config.yaml
arch: "vit"
model: "masked image model"
dataset: "streak pictures of flow and ridge fields"
train_examples: 195000
image_size: 64
crop_scale_min: 0.8
horizontal_flip: true
color_jitter: 0.2
method: "simmim"
mask_ratio: 0.5
loss: "l1"
norm: "layernorm"
norm_position: "pre"
hidden_act: "gelu"
mlp_ratio: 4
head_dim: 32
fused_qkv: false
bias: "all"
qk_norm: false
layer_scale_init: 0.1
parallel_block: false
inner_norm: false
moe: "top_k"
num_experts: 8
moe_every: 2
expert_mlp_ratio: 1
experts_per_token: 1
shared_expert: true
patch_size: [8, 8]
conv_stem: false
layers: 12
width: 256
positions: "sincos"
residual_init: "zero_last"
optimizer: "soap"
beta2: 0.95
learning_rate: 0.0025
beta1: 0.95
shampoo_beta: 0.95
eps: 1e-08
precondition_frequency: 32
max_precond_dim: 1536
one_sided: false
adamw_lr_other_params: 0.00098
max_grad_norm: 5.0
max_steps: 10400
batch_size: 384
epochs: 20.5
lr_schedule: "poly"
final_lr_fraction: 0.1
warmup_steps: 310
weight_decay: 0.09
adamw_weight_decay_other_params: 0.05
Rows from expert 1 of block 7, named by matrix and row number. Rows with one number belong to one neuron. Each number is 500 + 25 x the weight over its row's rms, rounded and kept within 0 to 999. All counts start at 0. Numbers have three digits each. After the name is the row's rms in percent of the matrix's.
# up: expert up (model.blocks.7.mlp.up, 8x256x256), inputs 0-127
# down: expert down (model.blocks.7.mlp.down, 8x256x256, transposed), outputs 0-127
up.168 108:480532481468499516544478507476523480498551492500521522489496486454517529497460531499510510467471528547527495535500510489534480478506511534512462501525512475530484525488491497496493515535516512488521499525490513507541507513481466486465501521483472485476494456447466488499525496531522472500492540522516476486516474514508469495518492505485453535497532479486497534501493507518492477464537
up.169 093:508515462502493489500490470471510544502473499477525560531510486481491490515530453496459454504495515490488518525487441513533533484482495482509490496543511533482496470529486526529503518431532500489533489518479475525521511501513491513528509512539463488491487479503504526518457501504496490516451491506461528515489507495442514519448482510502505469532465514485493508540480518455504459542561
up.170 114:479519519474528528532498531466467549497498482475490518495494464481524476504520521498504527478490516507594485486501464493498484502544534442517493494478514528504441515515520486495525462539473498482529516564439500453523508523518481521503495506512495478457503510478511517521519520513508511490544460524459498475484482518536474505499475490514537527457516498496507517464516471508546485485486
up.171 115:443516519511500509500462523514437499476472531490478508509474490487544502506477504526499505509511477551500500501513485494545498529517483507497510491513502513529494570468499499551506477479494507520513498568449480537475516504456481507464545483508489513481458474503454503525453515500520525461479541518478519521454480471504475532502487535504458522495502524477494515497512491462512489488514
up.172 098:536492479491497497499517503493504478495521483506507460487550483486508469486492463469464494495483546510480508510520464486507509515542497520546518474522535528499520522480515501511531475527526499497513441507479478525500521525477474487495545500509477499477534495527470532466469522478514517489486510486514494504448483491515540511475503498476495493511506494541494488509499478517545468542525
up.173 100:505475491531499523466502477508488501547472545523497471554512517516538492460463504491499550503528494504474499472489526486471512488543481473493478514504499478464533507508502508462502523503535474508509459435517507522548536516443469524489468504511484464470496504494460526485519488467462483532483482541509500561490499507467487511471464510524475504491493520524507523474460487516517467497480
up.174 093:466466493499495435485509507469518453460506505486476500499498514510462531508490537523530500501500469465485476475468511495449499493514554505487542483496537491443515500479539496514559505472492491489447529524470469502523485520479495480506543523504459509502492503527488536525481489515498501497485498485491505470452519464519473522499523505478519507530531494519489497473504492486486508499512
up.175 100:509510486489501470468483520517542532525504498531472509485523471494534539499481463520520518480525470520530499536508484511502436473486519475517479508483466484475503558472490481527478519524511530487505490506536476508497488510485502496514500507469472552491535504523480513463465462511561494528461496486487487456515537492495525508569493491502518491530546487524489498505478540537468500441526
up.176 088:558481494525536452471505454460522488469486456484525524450492507520509501500497493525540500493501480495493482511481551523507510518478493480474529502516482459509507512470513554559517496500493499476532500471472500495493435488450434492500480548468524526530491534491517542504500488459502542493514479490521499517533511496497515499498527470506515523453499535484471470506516532519511502467513
up.177 104:470497527499508504467480498476543519471479534496527519506515479494496492527494492479538522509495519516525532504540545551483482489488556468535490512486514524514490486503485508456492560525515515496499527516504490506526460545523522477497508494482505478455495474512477478498493537495492535500516450508494453492500499536499542510506525524493528496495527522518509466486441533505498511500481
up.178 097:470527492517516458554457545520482502479542501490463498470490515484524511494515489539524546528498533499488495536474486450476509454486468514494499485510518513510529521496514540503529551524534490500493497505527486497485564536503481459533488488492472461510544482529483496471507489484508515486507492501501463510523454503461562437475516563473484490484497514516491551482480532484502478480507
up.179 099:509506458486565520533475514485502469514484454503477479470469495481498500516478501490503525516449550485505463524501513526503447509483488536512482556509487457494525496484450506524474520521478483470519476509538498462493485522493512489500551506472476447475501516534461472539514465545475479538508509492483520501475503498461491529523531505508545483511519481469505535517495518507538479546499
up.180 117:522502469480473518499524470487483482508456479488445527520487457485507513524525543476528480511519533525550491488524510463531464479537510539488503501445496464475466481499499490500518481442499477503470495533486443505531510485511506482507483498480458489525453520462483508476484488442537491499492445541548496509497501497466505503517447519496480479507462510529504478533490487475533482506498
up.181 086:529492482476508463521524494470488516494487545520474511472548517540467483497486523515506469482545495494515510464519473480529536490534500514487528553516499499492472499504482491493484516454497516496493490495544469484545497530434478484543470532506486519498549511507468522470461478495527515492465506531506487495549509508494463483501448487529484513467502494451490526505441498479503511486491
up.182 107:523511519475512489463554520439524492476487495515485551474482460492447505496533483501517498476503497464498507517502521495507490482495519499520474493527503503513492542499532490555473532486486513482486490471487492486498488512507519472429495510539485512536513503474472463496486533543525460490524477543478554447500479515530488507532462498526515472521476403482493468500451506486506567513536
up.183 093:483522510486490506484486498489459475498500499478464511500493532503530493516471497504504486463500480472504479494467488499468500521511520487503471504501480479469469499497537506531503484493500479516466492512453478466478538470502445458491503506495477524509485521522496463484556494493528516474503511529472494500439484534494490538506477538522485458523488498462523489510487522468469544519460
up.184 107:478508532528515472486498545510504505499517504507489496554502484523511503480505449479465540514478502483522490518519495479460470481544512488520531517507512458534500497526567523538462539495505549516519519534481528456523483506454506494509499462471460499486477482529548490503448463491513449496483477463485462478520544496518509478567486505509422502482514509470483483481533478515505472514511
up.185 104:503479494515493491484452479449473516513493480507504524541526479503497418490518536495535498528513517487527508489519505536523501502503496510490443507448485505448476557506548500519495506498520513512498506468445497492484534526516489489482508473458509513472517482462439479492505514490466468512490511533511451513522466540511495526507426524456487505510520519485495467480502504542546492468540
up.186 098:503484510487516531497486506458510497545509467497511560532472477452507506537495519512505466481526506498514470516563540509482484486521499460462541550535478509544535474516500510527469504489487486515486446513467535496500498490481484484487493556510511514496491495477507496479504508505508437520483516506486517509476458519506524504480534514558483481487498491494542464498485504455461500501466
up.187 101:491479487521493516506511537476459519455541476526479531512498481498525489495567510476581523519506502489513475528476522525502478518504526470499500525484492479505519543504525521464463465512487468514497553500489523489515519524528523469461495550495490513509492517482496490498538492481510463502473478490499528537471451516508468510475510507483427522473503469503518502503453526469481509464470
up.188 120:497461478510511515474500470500525486535487482503480491521501490504510550493497515459537482508531491495518544467504536512496482511497525513516508506462526486497472505495497538504500482507520469506479542503492498500538522472519468505518479521514513522471441503510479511530515547430500515516490476470509456484472518495485527509489493516462456485528507527472569519511469506462509495496490
up.189 107:476532496475477489522487505508523522472497455484472500512492473484504502495492513509460526499539516508465527516497481492488493497494564541487458484523514484476492496498516524541518515528491491459517509492520523490516468476492484511461471499496515522501510553462490515522480515513517456437501513546459453477524546482491489530528510452514500527496507506503491494522514478510577529509467
up.190 108:500493483504504511514459492470473491497473521523487514492523538470525467495529518482531511499461486501520550518526521464547511534527507504509497503454469487511511499494478498473468501480487529492526520458475516489493479552523447488560509490549506521450491498534487487515474493508489462465514502514521536543463422499497504465470489545529491486508475484499518507523527494523492523505467
up.191 087:489495508515515498471488485504513478528498451534449463513522517499522515507433539506532512483533497492513534506549543499474535499471522512520498530505489534533495508509477511479508530506509507483464497484480527491521501496521476502499509492488524492470518521472477489518506486471528477501500484536530540483416474503536489440540493484459536518458491503453543514507536507523495477519487
up.192 099:504476499497509500501520490543512508547538501447547555484504505477513508536483480486528476499510484451487507539501466516496494488505519503483527531519464449479533515496518471477440475454525498484484522570537492507506492475480492551472479517486480508512520520530536472510505483450493508483545534484470530512525462494501521516531515474521513483509476539493508513501443502505490493542448
up.193 095:470514436514496506514511510459499527532557498507510490507518489528478499482501497547531485467562536501512501542535469484494529511488484475526519525518539497473485488502522487526490485475526472488482454525539493495510532496500490498489483477495495515461492531513522487473489518524502518501500501523452572521441513482483431517492508500510490493507481505492505509512456522513507509482521
up.194 108:514466517512515511514514469501498485465504473500488519485487516486475516544491469522498510497493481468462537484458497498465514499549489481485476513537481522518498470551515548509520500514500506488525500474474543502475502452512488470480509498499453485541468518465488477501481537465504510511507473528491525496500494485544535484501472551533535488530499483433485528527473490509501511535515
up.195 101:491518493452536501509503498520504516505478502517531503516513500456463507471528492543505466502493489521486562533510446507527516500555508527472497493509543473502467474486493492517548485490485510510466504520556484522541489509525537468533447491479484534501563520493486508486491475490467510474505488537481492487523567536518502498522454495542480503456510438481505536498506500480532500460478
up.196 106:452474535458433478507494460520503465488481501489504509501496503491461516513499497486549503488525497501518512491521493523492536492547495497454504530480535522534514496478526535523488502478484492497540510552449551494514525526533486500515551497493519480517500501499519521503497496559522470479486511461542515524516462475527474493470509522489522529540499502516497483552467510465538493491492
up.197 101:500493514502451470505533501497471502500524500510478506472525485493467508525504481512525504546528505466482474517525502482485518464463508581506527522504474478464488471542491505510520461561479519501541471454459511502511483498531489515488531513541486496485507505498501513521505492542508477524489533498507471491555505438487447483523503474509498528554530527485493519546512486488526521473493
up.198 095:500506468530493509508499464463484507514456475527516506484525545478505524574515487459490521487455518478536494543453523517525499489469502530511503517484490537467460527443500573527489472501531474485504502561479505501521477506523469517521480474484503470513476503511484469491507524516473531510502437453486464532482470511493477494472550520469499502565482500438507521496483530548476478496490
up.199 105:532494508452500506457483497519529476507504555491510512485508506503539496514486487510539537514532527485497531534507522463455523451494515459516484489525484508532488487480489471571464520445465497509448477443505511498543512507524492503489492499487480467527533478464516501472541488456494523536484514508526465510461514496488497492509507475476475509508544451496511491527519524485512527490511
up.200 099:446542457529539461515497503462516488467531456512534517506524507473489554551506485464500505534487493507485508460499518494459538545514433519526518530493435525504524477478494530476465493560506493479507528518502504529479514482495501513536496523512470483478488515530462518505483519508474518497511565507491528517507517507495518504493496488525505472496468434460507489469479493491535503529522
up.201 080:518481505498485470479487467513489433537490484498492511478536517513511516444517487487485493530470471461454533541501461506551527483503554468471526465479522495503541464502508502522486519523476471488505497515503498524507466510500489459510499452518467507490475474472524556490509462496552480530455437494455530454491545510553512504525471489489502535493497507525473491496495478507509509508499
up.202 113:478540501494529533455477507469488518512435499491505564511482514518486509481488503487512522518492524509465525495443504498523485448573484504482513497493480497492504478521509521482523527542541539531486490485478504435540483525520455490515486515478500516572521488482470498458491463479492490478463495513527506526527497532498478458504525505483505500517463520487471484517459490527485501466528
up.203 103:502543493524499491495503512509503496475517457467525507500535492502481500469543516528501536501496491499517482517530511492535502477465512456525507519527512526506495537524525483519540471519504495517535496457542451517501535479520465501501458550505490535472512466515500508476507500521497499461542498479508545468546480531518551527510458517487489552540489486511496501515476510496527497487480
up.204 107:482475495457485432525457494493482486479530488499502482493488516459458507488528483484520563520481555478477530545487526480461513547506488511474463488489445538507495513525521495545483513524477518479517497503498471459552492515515494464532507483512507516496531509483518501480516512485504519504477461491526466515506545542485471472507483482503536502505518483461509539487487533538471516542481
up.205 093:490534569507516485502478485511529504486524500501490551529499468553531499521497515460494498536542519498497481474499489502514504519493489502518454524501502490470491540480447526532467493488504485525537514485481499448512483471484509495517507491525531490460507521478492520496484459496514503517490539479521499496509467480509472528537481450551477484496535527476492484468468464535515529502524
up.206 115:516498476538485527544481479472510491499501501513476471475530460496506516514509528490499491497491494509496550490484471516502473526524488480496499486523536511496520536467476473520505545526532509521481480496479493545478514469502516499464505497456452502517497484530467500497510502494447537483499510532444488477500443461512537521476490517521464509472503484467473467510537528472477522487470
up.207 107:483503534543478451476503549533511504455525477441505497547453483517518485538507441531517510497520489501521469466492500498487527475477495514522458507481526536485552574460491472519519551507474475513503495494484501530515518478482486493514465513532497505498534520521490534466497503495517474554535517498529474468529535520503485499533531493508504508494507498437475469467510475479481504524490
up.208 090:514512509521479501530496499549510498484521496460505513475520505503493460509496537486547508483576522455526504463517514499492494486503508501530499527534483489499483508487475466536464475519498457479510487509494522522481470477534524520492478520501463474502507527495466495530491519558511453512511511528543479495489480504527478508537506449469469548506536521519476480492464501521496548463516
up.209 108:498501530476526451519473487468531501537478504487466481482500501511506484469486502509495471539493534497462540532470534502486484571478527483489528526497486503512515506474512499493517494452506484491484536467549481463493463485497518489486475530515500509466496546524459527475496515484481517482520493493534463472540539527483434509516494508464501525494519491477521490484498493484520505500504
up.210 095:510508476481504536468484534534500458518448489533500463516502465486533501485512508497466535517520476507528476479511478474480513475507535540495478499481496489520483499477490496553455466471471522528464539494519480529525489502478490483518497526492496507538522457521552486545529500476482471528520471474495514497517460485497520514508495479509489497500479540509481505468486502495505526471523
up.211 115:533517491477521523451522502510485470489494520558465504529504470507505494489470497531518456514499519458486537482461503484521515524494500463512460528513541501516519503476504485524494464517501523483519507476492468529506506517512539478527498486479446491506495514503468478500453512500529505526485486480525499480538492527510508504477512497529513504490493480520508515486455532519527521510497
up.212 100:492519497443520441473474536458491474519514502482508515519508511528527537526503484546489512503529482463506470514514479527492526501494520479508496500445537502510458551480536498474481461514502485498493492520496483502515507512506469509487485504528490542478478508534512496478494476565535515516499487481498506524497525516479522524535487465519510505487489480473474465504487476521504504531453
up.213 095:543514481478508524516501467547507483472470450534489501515470501484477510480510520535499492506479453513501527488511471481513433513505504472499491494516479505505504513553502451498492502510512493508501484464524495468476523525471484539494490483470499522547449501451482507480503493486517495516484484496522528471456524500486518473519475500493471472524483498494519533571513484521530519525462
up.214 111:483499546519495469499464495528501508477491506498506538501524511492507458499501492498542500509517502528500514470521490465474501519501504484526482517534508519507524526513505532523524478539500451500494487498525476505514513505481450446524497532485482550424454514470480495474535516455502463518498475564505518506525498535512508498490495512545527479472495518511534525544467495472500458455482
up.215 089:481514455483525511524493472467472538480447510537518500468469503479494507501483482536539498509527516479517526508466493507502453503466491471482511505496500504482505501464483511532456473469518515500525512497494513488501487488495490515505470491507492543482487512513461503511534509547461510469534477483527484522466515504518493482484488483561492502518491512524464506538484514493512546515515
up.216 096:505522528513519490508469554478508484496490479494518537503528550517482452473482453555524559502449525473481486487474546475510514493479515508500467491544540496514547507512536490509520488517488518477500543471472454503495476510513506494506466442493520553458570493493492482520517521519490525516511475499534476497454487492521553495462476506464452480501448491496480523553494501493475512528461
up.217 103:464529485476476556491505495483487519524500475520500508535503527456502519540495534486500492503497503491499501492494511490495491475520498463530460497494484470472518517551525507500521524554440477483459534498540533505496568521494531464491523550511483494484539466476463501475492503473492484518545504514483498484507503504514507522493463503502529492486512483480516534477511486517481497466516
up.218 118:487485495515458489475510504503511510496469453504510489494452513504514473501498542479508474468461516504523482521507550531483514555550525497481503486518488544525494453488542545476475472504460480493496494530494490446501511490545524497485435523492492524508522500510491551488464498490527484486484456524504487471494475483482495500508511534485541530515472520475509535496510486512519487485499
down.168 102:468473510513456495507510491509506519507482525517491422506517496506490467504488474474461514491516485508523514505517507539534478491499472472486503511521475502515439517475489447487511515494518527509523466493489471511487485485529527506539517508526534495524509527563480529535484489493546520492488476509507497503524498548461535486460506484513515484509498476502516464517477514548502446483490
down.169 094:521550515462505482518533476504491476506510509565470508512474485513465502481477506503494505488463545512532485491491530465555491520514472514477469523496497479551493503495536523495499470556532473477533531567515508494517517494452485507526529533499547478478532535503453467504470527543495504506449524481506513486491482500520543460520509513532501534514517462535479516457513540538439510477479
down.170 104:502482527493473472523512513489490524487486541476499487458469518512515515474491501505502536487478466485506484447463483510465507501488525519464470459532480513492491435501519498445512489462494491504542465482480510494486484492502508494524482489515483472534509474505524510504520428516497479528463458488496461556482495552476460522492514492550483495525457558523512490494520494489503518510538
down.171 104:496517479487482497453471497509547518503534527502493495516484525477532521535475507508479520488494467512497499477492506526513444490498507517479479513493489524555526497497509470518518502516521479506484484545479462539452463451443528474497483521482511516537506498516490539516462524529477510541493480548505511472497501498539435496500526470513513510525478520505480509514560479447507507529553
down.172 096:521505485521474479519546459501513490470474499497497527499430526487488521458489488533521529501513486552427493530477494482505509461513517469458539542528492510517503470508513479446509493487503455506487520534484505454507471515470476540490501465504482484499480473498477506537492494486479532504507498492487476484473439518498536532494498521460530485505483476522480497474477517510493519472474
down.173 114:518470501497492476501477466520500571484505509549486505495498509486527524494522524519501483515460502512522504511531494483509536485477498492495494516510528463489526500534458482497510490474523516486508485498518484522473521515530508496479524507521493519515466466518477515489480472484579474515467488512445518465496508491542495459513477410495503542439500587480509493491526474505510459486503
down.174 099:454503467487517467529480501530497506510473509493457487484535486496504533481507531463473483558508508497517528566535475458543549473473524500486488501510464500499555523527483507518474489519480485468471485528508496533488535500501525537484456527502476497468539531473491478495455485472493489552513485479468509515490512510530523511498489471470507513519502474502496529486494476504513477552470
down.175 101:528509503502536515524493490501513481490446524510481533521431528448495494501494529541494489519500525473494481476489550489489486489561522483508512501527510515499468500483507515489503488548471477460478500500488493477533488487493517485496498479476485487537474510492519502535504503527471492483530495447501507491476463547510495522472485511484490509499487509452475472477522523538452481541499
down.176 100:505519521482481461510454482506513496530486512497516512504519516497510500489499488520493523544506504484519451484487450506485525499484520526563513505532489516485508504525478514485564521540533489523516520512495495483532477463429537515523547492461506457467467524497470487453506531503516499455509473501530472516491484502486509477502464501488480457503479507522518496491524461502491438540460
down.177 095:527534488495524513451515537504492493481513474503489487423503471512460549476535486503476501495485481481477496485465534477500524470465519497491476497521526472440504520501443485502471519508493511522492513489513512506468469548513522480513478472525500499483510489510526490479479480481522496458460480521522461539504508507473549467485547496544542455543508509466483526484527481471498513508494
down.178 103:514485482463545514458515439547514543485470494469485484514497508498540511507511493465526486478487524461515510441499445447456476520519521472468517529489523490522498514492504504478520480508511500493487514487524537511453490547473438527514505509499510501497499498521476483487491508565536476534482479452471528529494532535516477523483512480510519528509507461518491515480510566501508501486437
down.179 096:495482554479528506496511540484539553532496528478501469486487498474502504447483485504549535508493471462478523482519527490475490496532510533513516504479486523544486517503527481541477549485489510494490500466511489468482541503455467523534491530538556537519485525534503488464454485516520458481489428462505500472488486532492493498451487482503491478490520484514473474503464497528482499513488
down.180 100:473503487497492495507496544525517516563504539468502444509465504491504508480442500519470499495492486460492510510516546473484502523505529505442496510529492543530462513503529504514495507506518531544535501510504521471487520466494438511492510500479508500480534465503464464502529499554493483503502512496483464487473550520474478498525513510522475446498542481472508485491497507548485488475500
down.181 094:477523491525494501514481501517479517515508474499482485490515513495506462477478478491498488499520514476489513540535492496503487524457535500510457511492488551518493520452545522486491493473470455536489530481464516536489497462497481554515498488468482499508476475501492434460477525488456509508531484544503515488473488471466499539552543480560481517506509485494486489476547486505543507471464
down.182 099:499524517532529478498518514500486507514472461477492466470479543465521529515481519493494524507518509514502502511495540526470491477558496477464472531514507502515499530488448520475511471473462480462543474543456455515502531478535456499540472505505500491482490504503475511517478525466483487521505529471467483530501529537435534471498484508469528496481528539497549531467495517493476506450474
down.183 095:507463519520525534519502479464533535500490463474501532491459519494474491486530485504543502493517468478504510515504560490491503494486477500452506467499497486552527516429496520496537560511490480521509489494525490509563500458501496530545509500498526499512522467475501477480479502487543479497532480480461488507459492496448490511536514485507499517518487491510508500506527504524487511485506
down.184 100:491493480510524462474493475474513504506498473478485521456500517541473533551509518525549497526494471512480500518481464520524490508442540506521487525513485551488422508543489503511535520521521501506466531490505477504466505495535507526425492531547502470506544505503440492489537541530484496505526511488482505500482482531487479512465497509450520510526484537499494490471529456479497523529485
down.185 103:493515476465529541470517480496497485487489537502482496519495527533492522518476519503516542485471507482494515518551512504459503518466536513484505563542508494505502465511465512518481460513534485506502525535521503458499516505517503511495470491457505528532541501550508546480505485512519487502472465509506528537453481490478530486474486489507449531459514456474464491478450512478469548528505
down.186 096:486485498520498484523513500489495480481508537489540494494528537524483525544474535535460507462508501511495504481490510533516501495506484511505465470501512512516475511439479512466523539536511508510489505513521472457475529496503517518473453515468477476524540543488455497517483486479540501507523515437497490527535476482519497538554504459474504510472498495467549492523508431518491445487499
down.187 097:524492516470539485453490503523501491473501493498457546537483543491450553499504519546491491453556457489530489487495497497482480475484489544499490501521481527482525460566488533507500511515490510509556533436472473479501501527504479503494491532483516511454507520502498484530493536536463521492507468473504500477485509494500526498527502506504570523534479534517448500507545474489488527512498
down.188 098:461498506506484523462502506468527513442514500503482484525467532521497471514498519512497512463456503507453504533492464489508458469509475466485510486519490475552472562514500488551486517485478546478466458482510512484466504540485541507545509509497530501545514500497511486475492494539490473513511489495510525541504497472488482496498517502493511535502535518484478484469551496538493468495509
down.189 109:483468499505513495522481490480496465534478502508534510501524484545427537490502525472482494468525514513475502570492527486476520527500455548542554482532537502491526508475565531515518491471470487478500526524521524492535471450448494510489486511493530532488466490555527504459487556486509516485501505494489521471493501533496523498449530535485525470471507463498479493483492528469496507491509
down.190 094:522507470512530495450517501543471504491529440519493532471498519452491509507480521505476507485506550499477503480472480506487504436492496467483519507489504528523481497512485499479510457536521492476486517503517473497484502492533486496475544502467503471541488512556500451519483559495496510515490477518509527533538447490525477512496523519527471529492490480529545492478477507521507526504516
down.191 101:551527506493488465516441512484535505523467522464477495506520502500491503494568530526482480477530479480494483517490442487519499535457491524467510551504499469500516520474563463470502500519513482467457519459521477483506474536465539459494524475519514524432545505550456535487508519536508497511480539532467463524536499485475525507493488495517486524482498512522466539502526535467504528495522
down.192 110:493544512522502496499469449496478484562512507523460525519525474489530532509507511488551501504526550491474532505462516478502479496498512451485504507504482544496478496459480477554489526494554526481509468489514510547433499521517465510509516502499465467483555492507472481465489455480512505496464495485504512505494495468499477518523501460529449516496517466471496492532419527488482471496458
down.193 094:519571510489492481508487484492475532503467491495498507523520510516508515525495497498494482505508420508497492482461460504480503478526516538500485517472465496424517499494468506438543521499521493532515487483490532519462491474498501462477538480523519478488473466466477522486503515506470473517481515530468485523514516547497490525513488481520501505505475492486503546443505451494517465503462
down.194 095:521511514510453487519544484496495469519514500518491542543473515531449512521504559495460460549507535486518472462517532437546502485503534487515564484528523465520506527482473492495502512456487520497452513511522500516467523505458477511515506507520503540466490519501465531519559517466541526510488503477507486483491513456514483470487477475472509509479482480507479488494503538513520464454482
down.195 106:482542509519492491509518539475473537457500519501511497482508535550475550550509517501471505462504490493470499508527480514530555502530542471486519509512560512502503503514468479510480508493472507505522482461476487471454493503515491473487449492466550491526499551522450471511495495515492499511473521472491493479504526475499501517490504510491535515507511498521511492505447512518478536508493
down.196 104:536552498518536514525488488516499484504472506498473517499522477502476495466472488515471526529504522472519528476524534557486493534490483499486463519496462522511498485509584478507483477506524508528476494492498513499472555456444506499531503515494511514472523507458516479509507533520507500513510509492520505482478518467520516457517440499529506505515473475505479540540481475490508459536483
down.197 094:508527471523485510510495495497482487457502503504478489503514509514492514510483531472465464508487500510524494432471515561529551458472480497453500543526530487511524512502486492470498471494476496511539506499489473491518551511493495506542491525478513507517494492482506535495502501499529429486543527493496512515488506519529495515510521523465500498497502460513451496503487479515493493480496
down.198 096:541490546479452467495499531483539493453491497458479522451511457488512513469443508550488478546536504498453515493484448516482510531521487500503496478503509522498542541477477503531497501510494521534483484427524505482478472497473470491527503494507497532455476530524511508529512512485502463515536521511497468516504489470477503524467500517476478536526470462546467497507510500481506500517480
down.199 103:496474507506524491510510495524493523505464540523509533481450526479498481500544488496486476508544489495505531505510508529435529546502494490478483503549477482461509471485506473481472493549526511455561469525495493539473440508503483479511513458519479505532493483474480535514480516516500522504535527491470477483533505479480475514472539482475499503489454469506487508472469501499491481518509
down.200 093:527496528482510467468487526498478479501545478480525545538477468516509509491525521516460513529513523505486508491500485485514490460491514493435481543535502510529500496500544450525532521470496461503495474492533478545523507497476499526498522468442481515483515486477500494455508444472505484518464479474499555505467542519528485475502473491498481494524486529501508489533505441524465520515514
down.201 085:515524489480477510509473523528480465473514475470503510464501526525537510528503535509472498505459488541475528501489480489482469498476549512505484492499509529510543514484483469526484514502527531535489482419513515483482505488507476501514518492533572513526516498505502484518519511524516491462554481495454455486473489495501457466524503468481451506462467497516503481492478485508461529530484
down.202 114:496469460505501504523526482540505498542566507481452458540504506528492503484501464478494492457471466508514495529508502448473496531473473526495475508504506483498499541512527479468515463454476528501503561542505471507504535558475522510482530452520527485460498495516478490547469540573497536477513553463521471477507453505514532478492524479491520447480491450524489502523487533510536497527502
down.203 096:518497544525544514519489475517498520503507551496491466489501519464519487468509469471512549483498488497489537476520502518437521560516484541499522503480487505516513483462468506509494540510490511457528518488487536454481530462489540478510499485487522505502520518512546493525513499518484474510526479520458530487427491505471513493465463476543482470452465520499487494502488508462472473512496
down.204 106:522539508469498508483483478507515509531513543493502528513555468479503462521525495512463524508471423508473498476548447495494532483452483493516532515482529518502531463543496509509494547470494483480485502508558505521475519487503502478473508491507513459513505487532547515483473487483487504520476500521480482481519467482509493510452552497507462460506496498484538471541478480484499458503496
down.205 100:461523450504477553503488460496565485502512468488484505507484481473489478520467494537507490514485495542501517527518484495482485481441493454514466520464496494512537488550513476475456528498501512516502513493487526548457490470539529515499519556513461498534498485507471455493495517515496489509493493494463538513496496502469514452493482553473512489458517485523491449502573485526500505523467
down.206 115:474553475536520531498504499483494499477526539477529500496474562494532511520553516487473516470492421493472483512481480526463537522528497486487520494496513539521504512518516442480479527505513503519475479514469479497486480547472475485493492514479509517504514491459498480529494537523476511518511551501509500480452491496526511566495510496471518507483476476535513508456536500471479490450506
down.207 121:482475519491496496493475518491508492493491494480446476513436514444483482516537498531514488539524478490503490518499550510491519469453493520470461487505522496507505482490446507495495525480543532488511476502503524526522485519506494509517511470503524540542524486538516497522495515506482502510510484450468470501497466517469551507496540495509537474445493523497496471455510491486511514516452
down.208 094:498525514455468470508475504491506472470501558486543560496467511517493497454531482513478545481557522532479508468518548464525519498529488491506559487486521534520490481443488527544460514517500530530516480493462532478445532463494468513495491562464485509458505467547539464506462514510537464489496514492486488475463481480478500503458469495510520504507494474462457527468520518479512477541478
down.209 099:510501491502473490488505472452502491493508513517496491470477525500526468509548485461509493506505468472518481495512505508498553509484490499509512519508513493503554491505480487513456486449482509495532455499480499539479554472489478489540513497502516483488496456540494478462482484433549521526483528501442509484529502465519489499495490501490514544464515508472506519493522438502492444533494
down.210 096:504525548519485473488526498510479512476504512449532508529502478485476511427468492511543602507459511513463458485500533500531478499498495515520513486489483493532467520494503527489495539456526518482491525507476506463496528487495493522509494520502502511529517513486517514464467498494495526531510502487516463562472486494526500534478509506511483498497478478502475500535524526510476547423535
down.211 117:520499544503514465531486476558475507493488471497526529493491490480529486428488494520517533495502522521500470481499511491495512533501489528505486493502480534517485460487466507461534514521478524510527459514491440500492476519523469472501518493522464497449499514492537536480476483497481518469511496544530467477503476481481479486516469432539513499461493538495496494524478484450500522506502
down.212 100:483518503491507486487499449530501493459474464434512527500441521466523517504510494517511526536501506514537510502474502485500485481473500477512486532509481502462511478525517482492520517499476485473483545451509487513470491510530505465449486522481493456506539478490506517520518455490518491502487463492489501472421459520462498498494505512519501509530498465502504464516501518503449541473483
down.213 095:513498511511474495536519512490477465539511469482493450497476512506490486459478530505503477514497509487505446514536510492445523508500509487495466487472519467494513504531506468552523508501527468504517466485502501565515527510478498522502493487490515451464529505496510497468514479465544500514489548516473512516511528455481523474509465501473562466434529529476551507504489508513458507497517
down.214 102:506479488484496510486572469451481502537507496485463490488468501495492505502507497450488466465479491476522521500500478519504511477509493459473497547499493523498507478500471537476470512473487493480458477517486508475510458433541539554479463494512519489529551493517486502495496507480522544512527437498475517515458507502515490493510502507456510475524481525528524502450524507511491508513514
down.215 094:489491495497542483504523463468489493525448506490488500500509505484487503466512491517539447491464488528512470479539544471514476482550513548509500515510476552553511526522500536516466516465522451513515502521489467504509523508499525461472492521492474511484475543491507450508497481494456460475480442513499473527465486485484482510502479494472477505516517439477510495494464495528501463502473
down.216 093:489508441496485517480516488540476500481505494514473548516526525520511545491520477507513495489482496467499539541497506474520442467455470488509493518502513511468492509475495524503454534507504519530501488507543492474457548505498480463496507470513502527500474497503491532425523493477536469506487492486509465486518535446488493511488503505508505488481486515499501509498484490475526491480504
down.217 103:496479546485511509503505516514481534498447531471478523523497501497489482470525470506517488457483515532507509494464486515523505531458477516462478526487467537504475488473468517500509501476535501472527503496511482518528501506516463491522486516491515513489506516532510509521503475535506499538471464504485519486470484529464513501512492466511475501528498536511538487546486502483505493496504
down.218 113:472459518464486497527507464466535504462476489489506500510473527503498479511501496487536460528485481483477493503502512554524478478476512457490512509487476499485522545556529525504476489476496492488526513478508514526506534438509494491569509477483544519479502534453524500467525521494455495482524512503499493517526509523469525468472495560498541516501505519508522500511468478502524476552518